config.toml
model = "image classifier"
crop_scale_min = 1
num_classes = 12
norm = "layernorm_no_bias"
norm_position = "pre"
hidden_act = "gelu_tanh"
fused_qkv = true
bias = "all"
inner_norm = false
moe = "soft"
moe_every = 2
width = 128
loss = "cross_entropy"
lr_schedule = "linear"
final_lr_fraction = 0.1
Rows from block 5 of a small image classifier, named by matrix and row number. Rows with one number within an expert belong to one neuron, the router's apart. Each number is 500 + 50 x the weight over its row's rms, rounded and kept within 0 to 999. All counts start at 0. Numbers have three digits each. After the name is the row's rms in percent of the matrix's.
Before each expert's rows are labels from the 100 images, of 14848, where the router gives the expert most weight on average: "top examples" is what is common among them; "patch colour" is the nearest of a few named colours to the mean colour under the peak. Only what is clearly more common there than usual is listed. The data: procedural textures in two colours, tilted and lit.
# router: slot weights (model.blocks.5.mlp.router.weight, 32x128), inputs 0-127
# up: expert up (model.blocks.5.mlp.up, 32x128x128), inputs 0-127
# down: expert down (model.blocks.5.mlp.down, 32x128x128, transposed), outputs 0-127

# expert 15
top examples: white; grey; pattern colour: white; ground colour: grey
patch colour: grey; pink
router.15 102:494438539512487509498378589391617414446452503565494489559460458393478454527568533466524532533513501580374484510581483461472564446421537511541496490462543461489523590472555491551527561581512514542559375443501466552403477517470537431477481486457546431491556448582469510525498519595449438534482434514546513500513477581510503508456484467416526530514552503507536481530504476592466533444429
up.0 051:495594483504551540540466586510509456508466378455493464539447589501609441523506540497548465554534555505379525545530518452462491500482414531432421608545570470544547587548519548433512567496438497513598406448508537538461445589569475474544513464485462487462538463389592493473452562477500515503508460509511517475475557485509459482413476458582543538443419444432535492475474541478464549521420
down.0 050:510476531516456525441585466467562566479475560517514510496472502460407538564492395456558504547433486499593481420453575503469532562543490349537556464547466496559501450447451394507521521450570453461541551503402532509513542421478479498478467560476526469552486499624476449445478387439492495388463529573507616558508453442484515537537501500459474461457607502512434545516549503556473542480521
up.1 080:432421588525493459544427399573441565509503569492492517405528506499494511481490454512403452534490536572625471483430467552525400561482587434574550448469440446468482386482469481499495451469578443518448547566483465488511597494492517522486488615494505494502465530536428474536556477532431531543525470419519469528566478530494560491533515509408464509576521582609445480499480514488565453498587
down.1 078:504445496477518554503450560513483419553532454536472527530495506485506466458574547484491553438451452522417494567580453469547491409487479667490426494389517544491484553495570556519573478576443623501494477461532464543521403558429473542489490394492448590411508553499469525537550492479541475566550474519541448371508521536468480474456466515481578562514448473473586480521481590508520452569454
up.2 070:531461552532462442515477419512493507467549623502487485416524436464431508514573505503456485475458517525592453506437457508482425549485621461579623458472490513451420418451464505527442427475595453539476523581477481451508609454477538514479432527483552512535451496536404448527562440519400465559522534452523512546547483514504567518502547495382472522591533541527396469483534509498559444489582
down.2 062:473518500476533527535411542527440465555512434558490508523557505549590422442501542509445543510478500531429519536548482518578432423488448678469428468458498492493544556581563520491510456564398583468487487510532470490508411512508495487492492432503464556381549528464506568530513583527519503518505522491516414321497525528510462473503454478500563541468430498487623459489436550433510444516436
up.3 084:543559539526468481521463557502508537563436485439495475514442559457576477488529557560524475507584545512477427509550436523500474486435491472367489502521548446500534599465495608444484575506479423502561529435466530525450582644554528472447485495542526506500526474377528473396413612476515480565496510513442498463420512422472560512464453507476559522543479420479537450465513486541448606577437
down.3 086:463500479469436506495551512453565501486506584555485470502484435481403438549470457482552514494426490577498517510451587519508495527509494411522574459559447555556522486505572437548477464512557590545505456541464546465578495349400425526594504526452520426438492471621482534517492463418483548369453486523557568567467508564551420549536491468475485488401555539494439558554522543517511501436468
up.4 055:557441633528456403544473408500505557508524590472537440450533482429508518466543513550460472443510511514628400508462447553498423570425558468522632452443450532430441487412477527520457451494566403506522601516464504450509609477511511485437430549531570501531458472465429463463534522493435464570491552453481489521530508514476552510509509497376514495589538505507427467488525514514511544490536
down.4 053:428519479461496533542427573499451431535522473558459501485539467508560383550454570490464520532454487622421533520528510482576449427482524632516426511514501484494504565566586514505517437605468575505458404507534459476514447423441434503573524437490463523397586506553481552538465530503464537447534437500555464376461514562558435493485472469503557510445484548523584476535466543469553496503410
up.5 076:606530590502466465523523518460545532540522552429516448409512484445534546557453603555445447432555459517493444475540432546528459511432572520462541472600449454513436574500489596476409502556528413501485522506491501505487615541475570461480433522504533563569514449419470446500470533544455406568510489492471473522439472444434535522545506434441565522602501409537478434531549445487513588564467
down.5 075:413525439460532516517415544457451459460483489573531493559505493526514382545523494545543501483478535586478518555482560499518512513470475471485501462505512552482573503507606435525505455511459603487520449560477548431570426393480409547558545438490573431400529489601544557487497540491527562404471489457534517437481521592602383476440454513525456437424492598502527531485399542499532495453489
up.6 163:583462598494471433525484444489563570526484580478530447397553461460488563496502561564460452400504511495559452493479435594525470514427599489526617446509398496488430523445500535518449470533543398520524567552473469459523639471470564468449422549494553530523507482472427460514527494521430431594500536463452477514487498494450516502536505472382522483597505448529490438535551485502528590519536
down.6 157:411539440466522499534428541510434416518482477517478505561508491501539367546486528538495504543495563579430521530518506485552479428457517572487449512499541518482554549527612494509524442544462594497469420490521497445558433429493408543584571439513459470414572492574527567496479565520509527440505460463549435427454501606606422460428478498519504481444463598542536503523411582477550476485422
up.7 107:525463558503482445526505416536528542440561605490530459369528438506411500546557504501420449420464510513542478492456478524533422548488593468550569460485449486457389411442463478530446433499584473558451481586524485474541588446476522515498434529466534554566486483564425459561569443539406489566514506424534513540573505537497531513532528473422486514562524526563420470488546496478582430487589
down.7 108:482524471493559517526421574501443443567505413503492525542548524533620442464522548500462535495511489530450489510531473475552465434504469669450405506453527501490529549539576512480556468525376534444507522476533506496478413587520468535445479407550488521389511549475527556527518538520564494573517512482512428302472502524490476457467463560487565533480437514476578477503400562508518455512455
up.8 132:459597482506510519475470445548415617440511437520526493473498524527539500453489427475441475465471580414534493590475576526617477475493400522449398540457459510531561418475492452441535506484452529523460540501486594496457469495543473552539535517570465510469511535442519522430524551410591603486466535487491537400469625489469464496543484536605469463403433493429551523486437561533489504515564
down.8 144:559460514558461496456520563462558419492568595393441509535464472445457506525506451441538565519564450527558465427517463497462550539509544436508538497506492500511455530432470543500495553517619441478473522386469475508511550565475514457431486508510497463574465468568452449539482515498517426483461464571523557604474392496505572493515501518390543504624572484543411528492604440599462459459418
up.9 137:429536505477555514486532475502489551475411370513562476494522588602532437516482525471505454552526508444452536458511538410465447471560461616527418552548527457551524493607471499492514519513396522476584498572563542494450422456557544515576514506424454537494521562399554505500528506463510571482509461539517507388491629468469401492472502446561501473452390480499583491517438533462464545512494
down.9 132:531451508517456481436525501510553489462521580399515519496485448421458588518499411486486514481441532438589415499445521536427579544489531367519570539461476560498502477375454524492509586452570405489486535447436471459582613522502469489428499538524481493563460486572439406445461505518541449474470530536463568524489451488465593502504511590478485470551561472503426558513562537601506572516542
up.10 141:588498584454472470523529518446550578508525565473510479409564486471490559501448578562456434389552439486503476471540417587554481488407557516497567439541403459499417562485508566478460506571528416492488590516490458468503596492465558446423451513502542563566538478463453479528501544522468401557509525504438478504471449443464511540573485449439537482609511420519495405539538468494498595559493
down.10 131:403504411466521505548446559515456450483480481526504512577486466499515391530490520542535495505520604566423541548481515497538533478465505476456496508505509551474540515509655478532488451494467607525487421532504536443577447443495405567594547463519524400404537465579560551475471542531511533427491495430504463486468488608612419435398476525518417460437475568535522529494425515479554516460477
up.11 121:455559485464549524461482470513491633478464388522561499462496556570556465498506500466491467514506540402494492528498528484559477430499422571469403529538467469553596505531498481447519508502411515486535537517512568501415437484549531543531538511526476525453579545399550525442521511453580604481511518498464509362466622452459440486510467489586487453399349478475556520529452554537467554528506
down.11 133:559475499534431477445544526469564465451495577402449485516453477403411517544508425443535556498516501492546457460470518520439551566487549389513564538508501529506467512410466553495484598469623441509472497379466472500554582527483460502469492519523495466578448495572438419500446509495531440462433479568510602609465450500503583490493498538467523473581584472520438517489612500606468534486481

# expert 31
top examples: brown; pattern colour: brown; ground colour: brown; orange
patch colour: brown
router.31 091:488402543509512566438563463559468520545482468472448452494559514579531476535388486486462518528492468460525552417515475532494517499593465568580500555525556491545407477677398480566510495511448488393542569548517513518578450481478562457522510535410422520562474463448488494451469541437505545507513440616508444446517522422455471493441517450538494498562473503430559495490499491386530516453575
up.0 105:536468385478438554466425587480559518466510597448427510529480520494469469420499534488628572526618532517456433533512416507535458422500489475450509469513576471520583542445549606399500431502529472584545455492549509568424482584480453542434483477573548400448564483442546506451446538513570517494517480495520508510433468515432543483445550515453555509548544459488540483506481557561472579501440
down.0 081:561491583606545434541447478465597534558461451557551424514498468509487426558508520543478468499487548582539590537447554511431456538526483434465495440555474502556457507461403467490499578418445530534601561564480501452500541492504544435475486481441492419474474560433477443479475488493420481647550525465421584575547584475486507527511500530468588506500443478433522466464483609462568486464468
up.1 056:482490307531513502438462515539526555506469544492470550533498513539465532427422527556493605445509516514512489496481461522481508484590512495593525531531608508392523472560467388490544540474443493536453553434585513511452356568495553502398490530584509470522491468395496534549464607508495524522534456535548488456489531496507507461522608481498507446483514500400420437527461458466470503466564
down.1 049:447580561554567585490523561462440388503523469435508483554481539445610434548429507521445448543525435570489493453517518478521529514468495534476458507513493514565482515572545467553512531592488546495471457463438585490536498543512501478511458529500465490435394430594561503497460564409505551493325455549597533414458510520535456568497495490438511538448558485506507544497450424518525418461400
up.2 143:536452465481536430469510496503557515573496436547518566509472486491400532525587474530498492556487534484537525473526476495429543459516638458470521519484485521527491488462485489485495644422515389521572448421565353504492568566568555465452552488485508471536535479453531440437411464573463355523536505522400484579533491556535508472466545521365526463560444509504503545470540491469454488515445
down.2 148:476426444481471507509480593528495466490477566468386604492483524444549515378493567447510576483490550469528484489477466497535556541568560409448554434561544440418546538506559451469462465444503538532498470477515482506508422547420532521415424418521591533496570462549497534514460454533542525602520518455540560514432432484515580520427423602468555548460572516536522537423496447573436469495455
up.3 068:574378501482517502514483599471575484507443464523552522506485424433436439521518545522512460491521591524485530465544508539561522458459587494538508488539468429524499557462492517472460565451493417467622487465480384477452572549541522480496533448452519447541636488472482480471450523574477412510529493525407530494458415571485538470437543561371545438597517490567430533454530514499455584526438
down.3 059:546464490514534446492446513479580589473446517511519467482477545542561566419494565505517510429526540502531525490468483519463515560571516460474519406528493476474497527526439456500498526431352462533560588586466488449458449518456571498371373578498601448527495549453511515517474554465504563663543551452479594471522564441444492523466490519485557495520483479412577429465458483522492497420546
up.4 130:534403573516453568577438563473552436481476470573499480516513368383557455511450560499481514509460585589446560475521550543569516459443485515566456518525460471457522624507558489488505497500510537457555504470456434469447481522481458429519461418473525405431593540518376522559532493542497485489513532497428489468489432568474588439494558516454595499475576522498425496537530569550526535489436
down.4 144:446449455421504531517495544501571503438486577511471527477460419512493555479555478471574457515584483519544505488552471531566522476502537538608486473464515503568593621493585488527532452558561441516520470465466486500374527462419549530479512530449556487532521486527520567525498553451499437449503451506571453462505473526471428536422442464386423415581524503522469484611530424590458550360493
up.5 124:516427577521460561576438530471550443462490470572524469483515322413560450517450549479501506502450579558465552486490549532583500461446474521595454531531443495485548637500546494497494492524505538452544535486452449463432466491450483450547465440470511400441585565501355513549556484539503498474501522494455486441475460550436587455471525525477546486452565521494420514567543581566545536491458
down.5 127:412477443425504550514497538501546490432520565470457557487460419532506539497530435460571470554591463509533489467543479499570495469496531543592480499493510506564614600521600522491506438573577448506492459458510517500389491446425524533503537515458544487511519475545548552521498550465512456390490433515585432464493458530482422507444454442424412431555512533539461508628530429578454540380482
up.6 074:486581576443524471476500502419491554492444479484485493536489523481507565487464535532510416426614513590436492517495443568566541574422545446463505463461394438550502615456570504494471537544509485460480551453461452450471540510476472496561514520556497504545483504541455468560439527493477423394453401450499490554444474440575457510548446495500456449605531442577537375468442452524486481630510
down.6 087:607504489528458441447493462491559596556486441519538473461569552548572522486549469470554588438508514446533441510455500516457482558513456496464514471486486489410509460491405483512504489405393459456507608572534456451504466541549509546455452577559535476500495604411491436443569490555539584573581598458401545466498540430467498403454486523591533484460451528469558478451478550490524480522572
up.7 030:486523451474346519506459513467505544407671469578485512461476449378363547485547564479520538447485488573468482482540546553475530472414493489525513495449440489474516423472524546532464500566567595499365479471437526517483461460499525449538517557506546542504435483549433561518584521495578488474443494456529520503574540501504447484558457489509481550546619495479442508511445451553510557509543
down.7 030:432464575439389508509457447552503552586396474508449526480592479480556488498463456520470506516544517584518504477466441514544420498515467588487413452498529475561561506514444491382551463494458501454494598499574471494471512535519465463497562477509400520490546610491424424515520503510581539507544515519502497479453590435462597484504391546481552488530486528617499429543491605451543503597462
up.8 068:508594559419500444498510513409503534479454495477493510522491523474533578473479543523544437386609512567442498476469481525536510592435576490442533441530362422529477573468579502473454526504468493493465524484504481471477540502470450527549488491540514555555486525524466473612482483498500455419462438435533534514420504444558446514556450493511517460587531419608526356455482458532463474646466
down.8 068:612517454564448483432471492486591564584493438519535468480535546522567508478553487468524607438498512425513413501493505542471504543505454507461478446506516474399507473525417475509484483399380449481491587542508470498512466541535522593457455541571547496491516546394480494411518506555523588603584586445421544433480533450442529435427501531600552514444439540458545527428477534499510508499537
up.9 078:485559464471371553471498483409510524394571538525462492447479451453461503530481467369532564441519480522444455499481502544472487583465473470497493430517431472492526485476451483491497489571544533488358469474454499510484498509426456480550517556530535508549485543592436494614504512509547583368437471509565555556514518461551526530603425492553500493535680503523501460484520469564497454526550
down.9 077:508509562555482458484492432566457521631439450527467525467580542573556418506483510521519540526442537480552481531470502507568417480533471535472441485533584421450540456540452456471499421415459544490495548565563484529537462457525454545502497436460429557439558548467461480431528446521492567566601461478481500438441569442465527498441462525558577552388439518549563494451439632465587483550467
up.10 113:558416524488380589532455622520590500480443499521421450514457469454512420532468566503563544537510594527389540499551473559552443419456482489469427480526547428475521612513496584421513491486532516503568445487504458543496475515478433425495479418473525433496616494506465493470467524529511518525541499513464496538458436505450588459448504480493626567529562493487547453487537587513529600496445
down.10 113:499479476493548469551521513455622493471486544553510449483461403511468509537581504463539429522546483524572567460498537477508485557550526500621519466522493454581520594479523451535471494489524465506594471518469507487360556434428607477502511518397574447529477508473514527538505499444445439527514449514521539524562555512487384567451462461392496425539509494490473465579541471567494490323462
up.11 110:571391525474565566543501504534445437483571548488497527430548479525501517378558541543512443453475434454556509587564554519594560475494427549578550549409521549516496450488530562538554429536581483467557552549447540505463551517477490514464533414472504519434480510447476538440591511465598442517504551534412447447550409534411532500465538622436426462501494458456459560481463512494492496533480
down.11 108:427425443409537486504496507462489522430500595464476551501436543524418537464542444474558442500580452547498504448569441466528504453480574531548520487480534490529526524483603557512517493576587455546481417495509479541417518431419532540462527535459536539564542468593529562553534551468526441430503443535615478479501440554468426553516479435418430465573480492533482459570560403559412573431507

# expert 2
top examples: black; purple; pattern colour: black; blue
patch colour: blue; purple
router.2 094:518461515512476596397374589415506438477538522478477526597510513432631465515449505425512529528568514563442414485500483542506570432399481511471491461528444470553601569490556490478547482502436444454483481518454450492510479550489421533517542567561449430449582470578520529500474582573497607441523456470479488422433401540485451463486467496508532474499557584538504536496485537554490533517463
up.0 106:529404415436520528548516603561463444551450487514499523604409559462445496437451468527551493499524557555480639407529500450459513486538546477475489531468592507511416499480517484450499554422430491533588477464507426572546499549569447513464444491478480526546496488511548533533437501458520427474494519580516539537525438605479513413427617507377541528524509498567463504455513491396470544509490
down.0 088:540599463536446451451477442465532497474523534438432496446586471535552591426537509423568613523566442447569400555458477547460414526567460564540551523526473509471616513495480564486518423545552478500459518475560562441407495536445528514462455501559531445450423560400484467485475502502518527560478525488552489480464603465463534521502488504493502460530523458408582507522530519632457463431456
up.1 055:526481502516535578372516456572503601429567548419501483361567518582518426451470506429431524480487480427530430470482401539549411481568488567507522461538517484458500391608409493471501473538532427517433476530579545494515477577505555496428472534502492546549496467431492481515508555470530613550524531530545518441514583486460574516579496472524582540566493483478521493474480530479515425472523
down.1 055:493434509473469505541518549481439481401430529599512490483449491488386525540495534597502474487576565396369565542547532579525574521385492442459507486531469466495493548416590498519437516509520580521455531479480503552583524433492485544503504486490509558548533483446450548508475521547477411506460448506468548607496456459527461467484472494561419393500469475505536420424478469558527607559583
up.2 097:497414470465460538454508580519566518508470461506548516455494505468474380527479594516543588539495572530439541358519456508537439448488542534494489475651526365416449513580526469432492475440437515423537443464514511534556467530562487418488455476453528564542578478500510518529480503514513542475526513481446551455442471545495504450515592437494665523512549502598459463486472533507523523476447
down.2 099:496505444524499480486454458494484520420535601511439496488467471522399570444553465519516473495566441462571440612557502601520544481510453472527510518449537505528578459442531546574499493548603504532475524461432582505411551457468552514422574526529510509470455447511466557406481571448526377528468463524521491520518564445476486603517450538408418432523504484408532531507514492630463586452516
up.3 058:603529464490580438603556531549512490561515399549552501490508541529541427585500555521456460503555560490491588463508444489547433475462506516392399472537548396430409549509488452437549551459447469451530534513540487526534442539588554449502490432488489514567503509398581496535486490496477490544535521489444486495510445500559462423480520471504617515518458520523450421469497543370525386520478
down.3 062:519518418494426581417454517485513573439521522509445542507494430467478572443535451528516526417481533480479394611547533591557578481544475477496482527487531575541611479473500515520544493511509487500466490409458555472460463523455444559467512517619535514461516419469482548374413565499567537431452530467561555425475501463457488571509519544533472441498554448393540535464482495631453550482492
up.4 175:587480398480514489562531558600535535532509512508527515496374503472423482471498496509551505444517604481459571478532480483561483488509521462470444522450551508409459528445515492399526542434456489603541459462600372557456438584568446539452435478534527453529558525458514516566497523496554479485551538567491511526502456628488519378416603524452544517481473471551464485488542484409487463531473
down.4 166:523502428522414516404473527457490478519471447489458524502594468548565555442518514452554612529558429449548464507476553573467502443539444621512546479604457481551547449531485526505533385476474489438494579519473584497509542523355479545498497444499449485461440520425543495467440478524525516551514530447472535436450509471385543583533509542520533423580560466425533571466499568571506514435471
up.5 115:516499530507458432462476433419586403550385525536483436585531563474509513530545505523600522559569458614538414406484491472410515536425618492510576452512586408492504518470499524559508494444501444431509504495439459509543579427499486478552530502506515510523463486572446477466467518601393421441489478452529486469465526495551474561437464465449505486571563547568487451491492473529528563433480
down.5 123:482538542541603437520513391615500581643518480456544406467463566525517453491473439515529483542501516551592487481479408458490430462552515481505487504384503601543468458524476525509539508515484475543504534481504415510460550610515537479484484603524461450518431563445484443465525542428505599530560514528480404525559567481480551479459505483451500576474435460524481494544469458404506439407521
up.6 040:533494477454399566568466430546537525517451504587460490636508514478434509460535457504631461518440507541498580551515500443461429513557493455442447565415658512480525515456447507470564508440524558564570440511526533572487499383535367468556445505509464524488496478507481490450492449459519510474477477449554481546543536553525452452463638446512468540538534532462525426484503543461514545514543
down.6 036:480593450522509540442580556534466506496520475497518479422515539590598404595477468534432548537534513480515441489526461591560451454472485543540367422534507483501566484564464522455491503566424454411452586394489471457488446554519577483433565499556465517563521541465508515448441609490436513480495535513501534385471522411446569533519391489529553426493443523519521512498436524533533528518500
up.7 083:550414393441504524542501652518506490546470487517518523558445548463443496431468480515552548481514545545476610379531499484472537498538543482484500519502572485479401501488523482450488555439408475507588483466491393549545476586560486473427450479478515526552516493529535541539417521502511412475516545575468546499538412588490537414447626508380582520529535496537463498449523479426466542495495
down.7 076:506569454547466435475446405475546507505519554462416485485552458541516613416544495422604592516545441481584455572474492522476460506607456535558576517537480523530603500490504525518525437516565512531471514475535541463377498510425533526482476518553522430446406523394474459480468487519506482570506491475570464569472624457483513557500508510456470474524534459395565509518525479580486444393458
up.8 112:583534431489516507617538534614537527527529473517508499480406499515448439538516494510547474505556549464457579526535450475581403486470495482437373521465551480419514564446508554395543538482528503605525471470626436556466420513560457518505467452525499433530560553392537469526516508469563510505548486516516474551491476564508476379426557460506539524496407483530482452519533532417535417538459
down.8 103:517486464472401592366486570458483522442481443511486531490539478500541509471530469498514549476558475434490438533547526596541526455467461563464468442567506501546540460526462515474543424501452461441474536504426587521542528530404468542466493465505481534493505438496540537417440525485532537490483554452514610343467465458360527597547481532547534441575566449445521548452458557607510575507513
up.9 027:431453518482500455484472547449465366514420562511492559549592594476546444448495533529452540534501470560503447455480536519431505507394536566552584417673470411444551479565543456534454428466488496476521484560483458478522512499470532552480561437448482526472529493547544523530509513593401471475568542480486538464448427547561470539515427504479525453515476603602460539481455529488473548464436
down.9 028:548438515528538506517435429479600550591504552517471450531465516524371507448506508551677501538517462541462483498508447461466537463557508471443536556392590495517458493495431575545522520480572529502555511544492483579441497563537476367423482550528506490461484454508436479479498452584541402509531420499465429582588505434515533455471511513464470551566558480434558464501459433482480488570519
up.10 057:515503460485503540602554471658505490504487438538547494468480464541440414558521467522559473563456551478542627528506460484526388466489506492419400521490562570431484498474465522453553517460555523562545388516591477498530527454577428461539505457470452479518530548429508461490520458453545520492521512475504474591538576600514501391481578460496496513514367526593470481501506538423510467470448
down.10 058:555524504464409592395516571436514497387548543479503518476522467514517521543524479470515544455544484416473375529538505571554518493453484496499487492548515438523585492481532493478480478532494468392449558450449573487511461474483491482433494494560548565521523443558512548430429482485471550442470532501556562393479438404427493556521418488552508441529620491442548533470506565670524550542523
up.11 047:506500418470657460509548539611513570533472398518580545446447503519423473555536483529508481480507593477503570485554432469566490479495579460479419480503511556504422511492471416460545613486446451520532503419565402488507464602572548500460511492505547483611544545381534473490469528474508475531523523541483524496497540520499514385462547485467538497515379442529461467463471442449470438514509
down.11 053:528567409497444512421498534422489484405557531448473543528540393502465580479542521455539548420464458457512411629480579508506543516521460521512592577572484533507587466459553471531494453490514533479455490469471655420491463453453448581527490463579500475433502419529551509444423477502505505444480512487531539491460541472519452592530532511543481452473578427412530569488511537601512493547455

# expert 0
top examples: white; pattern colour: white; grey; ground colour: grey
patch colour: pink
router.0 099:537441558502356473438469508399629484506482557567468470537420447384458551555502578512537565514475536557402424488514487500481552444452563452559511516479542453478525576439533477525497546510472499474480464431463432549517489497444493447514412554489484493526555456556389503498448473594420467474489450511538518502463449475490544532475513453495578530486629487443507482570546524588560545562550
up.0 089:442367482423542612513418539443499520444510589535477582529578498518452492430509538508431439494507473609458529475548441562523523467534582504552557440490466426556503507440593465502530423510522520415511494536464485464517538470400439467420485488512485562431544479528507540561496502556475500494503488401485481496570403489526491599591503562410517433586569558519441439480481499537535532526507
down.0 092:465467535502569467577454489574436486509499484441521491497464508548556498450525509531563490545631539478530544527444489458441495495502445468474548514491453542529581510508551529478460458506448516553553530562555540560435514573531615571515517555451541388411445534390669465476522505435512520543546494519441453562493545480482450421410420518452402531450373452518539553519500491461462497473490
up.1 137:553524480504498453560492483516621508560471351523542519495533430547528511607522495545501556552553497486554500530502503504490489439476524519467429554487485530470546567540481513511484581543471468455502539486593431483528432501582561443527537477491511439507502496448559451386500505656431378478549531495407401485546485535536465422460517414501432466505375512450517488588502470430522452480502
down.1 128:483491468445480544443515534525534534463453484521480473482462506492579576452454507450481462435510617506455512484496412559535489472492582531484440445457521509531450585485467544463591515537427457557447447466457401478498474501407463518459432543534485590647497525480461513571415551459500593558447533434597560400484520468406560540501474551510611496596548480474547434480512501552530535483556
up.2 099:443433493457558529434459508535411522511555518566547519469449482437530532431524499466486488439439623499462494504458501497638571434438488474524493470466406545565487460425593353468514438461431536535488487530471527510524514571516457590466465535539513535459554489553477548514580456428537594480503537455477584456487488591411476441505476560494547509396525524567478588473466544537532491535556
down.2 104:521536433504483501559512543527426474477539553346447542480521505572476538395449465530502525512537368403551536544535545513450480565567405544451537540504533509448521467547484648497458507537574508532490513491579535513493460494501503507454546436492484493436449492480601483503465566455585370476518494595471453566477498481536539537521545540524451511514401447473522505510536463452427524556388
up.3 038:452455525451485539441492507508451535571538531520527608471416434424565560458509483457520489459428587518501509496466505480628555512427529422486537477558374497519500479505586355418515444455430524496502491514501536545505492567490478568471441546518535599485567459575505503528538426467526554435513518421481559460446469530435416484504462535537561508398573491561464553482465534535528427565553
down.3 038:550513391504612479536460504491416423429529547397474496540499559559471551435470494599484534506589403426521541538519512565407529538523442550519521527426548538436528462522472620533480529557570517572511518511524509508503459515478548491405601475532487445440448506417564513486496595420548421514508479575466506530491487490540489526521511556532424435529383455460514452491531508505407516500443
up.4 081:454436437419578487481484567425403458437492543606523494484590518560430494416545586570452420435516480487450533505520518532521582466531517605611561513484486487555429459446586472561488405533473540470517511600423547415529576437426495519505514446478460595456482500552491589545539489491471460525469537483458523444527450525508489579520502547420470421518545515526486523461469512498525569540508
down.4 077:434528513465490465545475501556423546561482545377456535433492569548575549421445492497548549508651509484531523488492441476527433516506505454429533434580464468499613488571585579411459413525508514559488505522612527522443472563468575582476482537524573472449503521442619458513479532482554495517534490463499417573425519446510487457469434483456474560491434438528544486518468424501470477484462
up.5 166:457581466511525480559520513483553525518443404512542452532458507462473467549452469463527529541495555572409540488477575451549435508408418520515436502575447465540568549482559499428506528488470570556577459472576534524413375476487456528566545495533486394473524563426527478524551518458562536431492459531527555511476631569517442424479498469559509460406427470508483452579502580523468482418429
down.5 170:586506521510487467427619418481496498555553536514487476501530516485443588487538471502505512449410412483585455503527506530460549543525503515555550530414559563490394421465382487584535549489582431427485576458410474503532598497481484438459508496523438558591419482536370458458536466444506442519478541581535528487571477449479553544540569489475498525539560473424457501453533506520486468484570
up.6 040:434486490460548566454429583471404477498528598496478552498490454444530519412466450462491490437450543593438473493478535458652567497468484470537537458536457450608559475452599414446499443483492525512466478492487548533468454523465444615490523523581482525417548467613501520553547468461560550442503471456552555483461474548450500532482463549527519499413575540611457570484462532557544501518461
down.6 038:574529481557552495550493499515438456558549467394479471535489489567480496460447500568574536561547389468570611510520566538401543549553418536479543561467577538480464440560446576544480492517548529454567592531526512547457503575519536431446525448504464408444445498423588494493516532464510397510530474611418474596543481441531519490524529518496450502516396472462482510538497463410484462501465
up.7 071:543553474549481506542507468460580499487463427442516468543538510523556410517495493440590534571570491493446548507462502465409383521547441572486459541540499497509539559541449609432519506477476534543651444533606493520417439513519456473555487469480504360460502580354558448534538493490545537502526473547467499526483564559518489407492555490511489475493436507511512460542544548489428475440409
down.7 077:538459549503471511431670465501569539531538508548555484477464499492428552526497467453486471441428497489527457489493478482497531498468575445549512492492486537554387435478423393527564573498489424477463543449440471545576553501532500494526434569507440563654444470564440439480514435462421546467466524559556542513578473471437528515580558426448498561533542499463470527518497490471569456496623
up.8 099:399460447466551527432473529552507564487465484561548508465449514500485441454515494474534548464454593502452480509442497463573494435486502478509485438534487511551550449448574398454520473424386593568488514540516504492536407505466484636489475520516526519445584544521501528490538464480525640485550509481510583393406582518419485525458446556544544494388467507565516562512425562558561522503548
down.8 096:567524449490469535479624544502502480518551552408500530468531465521407505458449471509529546481526364413515523506571500522481491503528439565490565534515486550499455424523518590483495502561593477544509471443586506519494509582491469493478522452519488450514429466470578452495477531442538400436497529680472485606528487546535562533567603483440460516520486415484468520519532424432450429488421
up.9 063:528432531411527401544494463467516504526440474640539472495564544516457524454614587602506493445481530499541518540500508521401511477480591561552583523457508557473419485487494481565496522498454476495568522593470462439540604483511569423497497494460540577523451527455445535459545465513370442584511544473444490448561528510520424483492510446422473489553433465415510470488475536464500545488611
down.9 064:437535450443457518512427534520396537510455541445471524468565565474562460478476542521394506481549556522457465472527440533593426472488523548493504473557461410459592559535605574436481439529472550535450407455568542482470481459446478585493459486580550567434563543484517559538491583517555551554490540411532488388370531511514508513463454548487558471485486478573564456493501466531476560535430
up.10 092:581453527456498390523464480452582556541461504602506458472578543504444540400546600605542522428515535510538470528496506557401498485501582529573578517437535503420424497491473516535475516487499408525595538561485431451505559487509574415468486486496559509523492519465439527491584501567424417580548540496402476441564505517519467464467532432424479489548470457442505438521511514476459579459565
down.10 094:462543433461455501530437538531418525580453463493505507491548564478613415506476539520403500494512611526461480452516477555589447484514538554465474474547481417456564571533596560457470438466415513506483449468531474454488477419469462583527466492562497572431577543484521567518457571520516551546521563402507468361381510521519478499424478542483581465475489529589562494499515524475502556511417
up.11 048:475471507502434641411437603454422483518571578486461602487476434459519520429449484409491502437449469579423484507551496511621580504493461469524505460501459447540550513461578464488513430485530534529476471480501520537487467538411387572455473505558492538400557464594501507605515476523576507468470469460523494491425424515474522593531470555536518487458612514542498526476509475542519485567457
down.11 051:535526458565629426556513478520457456508543478416503452543445541578531521465475489548531489538595454479569582484460559494399556552581445465473523555492524519482524451562434503518440540488485494479565571570497535526463473554594623443467558513449505410437432472407639479471494519431495453548527478546420488555526511457529466489490484530506436519466360470458496525493503468434454449473479